config.toml
encoder_head_dim = 32
encoder_moe_every = 2
encoder_slots_per_expert = 1
encoder_wave_strides = [5, 4, 4, 2]
text_encoder_parallel_block = false
warmup_steps = 1420
Rows from block 3 of the audio encoder of a small contrastive audio-text model, named by matrix and row number. Rows with one number belong to one neuron. Each number is 128 + 32 x the weight over its row's rms, rounded and kept within 0 to 255. All counts start at 0. Numbers have three digits each.
After each neuron's rows are labels from the 100 clips, of 14848, where the neuron reaches its highest value: "top examples" is what is common among them; "loudest band" is the band of the loudest frequency at the time of the peak. Only what is clearly more common there than usual is listed. The data: Morse code for random letters and digits, with fading, noise and interfering tones.
# fc1: first MLP up (encoder.blocks.3.ff1.fc1.weight, 640x160), inputs 0-159
# fc2: first MLP down (encoder.blocks.3.ff1.fc2.weight, 160x640, transposed), outputs 0-159

fc1.133:128140172110078137224127132146176127181110156181145110146115139107129107097119085114143124127141109082093101115084135131094083034120121084043133052062097074146068104122103078131128121098063134170148143108120129194073174138122134147164116149123151110163180103125111105137154118114150129169159157191187154138139113178167145157149144155172125153097156122139130099118110123087177129081149152153118152097059137126164090106107112101099082107132125113112134118129158142149096129174057136
fc2.133:152142148130130158162152160200211179152151154167147105138090097128116142146150099133096082079150118089076045142147102148140139107130144168135184125183113144106134129139125085177102079085130169175087164147102127145126168120083107133132122112180134145106146097075073103110150177181132171217172145133137208188166124120167147120169130171188118099082116115137109139161108149131115108089191058166143169150165146095129116135133127136090133156154134096093132139139124148126172134150094083
top examples: quiet level
loudest band: 2000 to 4000 Hz

fc1.441:102133116129115065162097160126123152089068126171104181105170133111141174093105155119079109111191079113092067059140111159104104102138141158100103094151091098172117169049170103148174125174108166167134078097100142123102080127147106132116141149142163148103088136088155152099115091120087153149141133133153146104094094174111129179150102108114127122129167130135095136096143140081170120123127126138133075160119123114070123050063080121151159027091112124063098129122141112054143136094094123
fc2.441:171058174117086113156149111127116093154173176092159116184087152169153162178144105086163106101061125124107157090144107158108137171132036108159118142131134134113162139098098120127132142123137121114101117219137185082095114135092083128127136179099126070134146053109167164160154164119142124170133091089137114098171208156211174150124190159149101156153109160179185092123150175135101133093143120108134160090149156123122142134107142158127125125081115193129147133123084124123157108149150119
top examples: speed: fast; the character "w"; the character "j"
loudest band: 4000 to 8000 Hz

fc1.225:151110149116134089158170136160109171141144166117173154138158135080138134161088114057118151139155078138087136128087083111092129051097097048091133064147154155167104110117122133087098097088113171078132182120154134137116130160091090129113166095120174113131110131130123192121134114079114203104124105113146112139136146153183160175139150137166141167159130122095164091121143120125114134163147148119022092100074070118108074084107131123103093105056124158108117050104083130131092091104096117
fc2.225:092128072116140112128110145172167167104152128113126095089133086096113162092138137140129106141213146136149111115119081125131134079073136127098107075107074110092153161110129147145177122091087193140128112104036120194140147139080117116116206166143162145170154179136146187135161134054164153119107161153108172130119086066083132083075087138114163111127181094110107114122124086083135139091127136122127100127061189159100147085105111127148196111137208112131135135097142142129110161121128157
top examples: speed: slow
loudest band: 250 to 500 Hz

fc1.560:144093080126062113066115167124132110073133164140131097138187130152107170124135118123067093113122116099133158129139074087096100091124115134067109103119119118134071143131178163055122109129130156152111115101122103138125135144140111081143139113101123105087151087076099169110168093079102085074054085117123112075132104145158220099190129144129131120119121062102163117127149078055126115154100093115148136118117036092119084122136120071105100117082151093109111074148109120115073070117127114
fc2.560:119118136137137097178174128141139122077067063093121109095131145105178216119172145084086077100142112076138107151125158091088128153112122155137157116125094140111168123126195084137173153198158168119116184107101100132081094142101168183186154139136151046135077136154124145199186141130124138160158155095074169084133117117119209119100136142127129110058095080187112158119138120105163131111082157148152134141156155116128134130164125111151123120123185138108112172120149143090118134093145185
top examples: speed: fast; the character "2"; the character "3"
loudest band: 500 to 1000 Hz

fc1.513:115118114149183130069090160088129122112177134122161126154170090167108142103095125077120144161079132078110154101114111080113082110077132139094084126065070130142127134137147152148104134101129157109155091099122074168120112185115126115103140108094217101105104122142096119097149147032102091102133072073183168075152106115175178091138124165165125114097150068110163122111083106121129125110030106117124148091098122127120085112147114099118095112112154153100146080162103116079064079117122163
fc2.513:181132154094077094136143105130110076136119115138201144140147143123168170127188163149162104089186103086096092112147113160118129152129108138144157130096134124098186101133179093141146177140163145136149132172123150129137134101118127114146153161155106095194110142157155119164100167164141119112127151113087155145116171148184112193146166158112216198186100146215170162143174136132159164134151174147101103144131190160122140147082108209205110117127086119105108160123152157119187137076128139
top examples: speed: fast; the character "w"; the character "1"
loudest band: 500 to 1000 Hz

fc1.494:163052138087126168131087101128172123109133153137176121083127104111100126142091104108072123146176077109121119116141119145118133082123104112072105117087152073172096108080170103093121170125134166100121070131130094164102166128150182124139105141061154115086133104148125157114088124087099140099128105129092123112031081126165091156136100135160077132115141083085096093114109051085144133111056107116066099111130106117082100084064099090128082101099114094091130061088124100121108068128105110
fc2.494:166137114173140107100184163184172096179055147108130098107155139057199124162170101127121080042155143138153058203176174118108142122169139168131138118149118085075130075173196071128144130097161110184136123132101117108173073154166138135110145105142121158111117126146108159098108135150146070110101155193134148185057155111136143161140139115152113142129101122171118112096097150125117132137125092133148158138155140171172173179148143129127136068142112121164151151098179090125108130108126166
top examples: speed: fast; quiet level; the character "i"
loudest band: 500 to 1000 Hz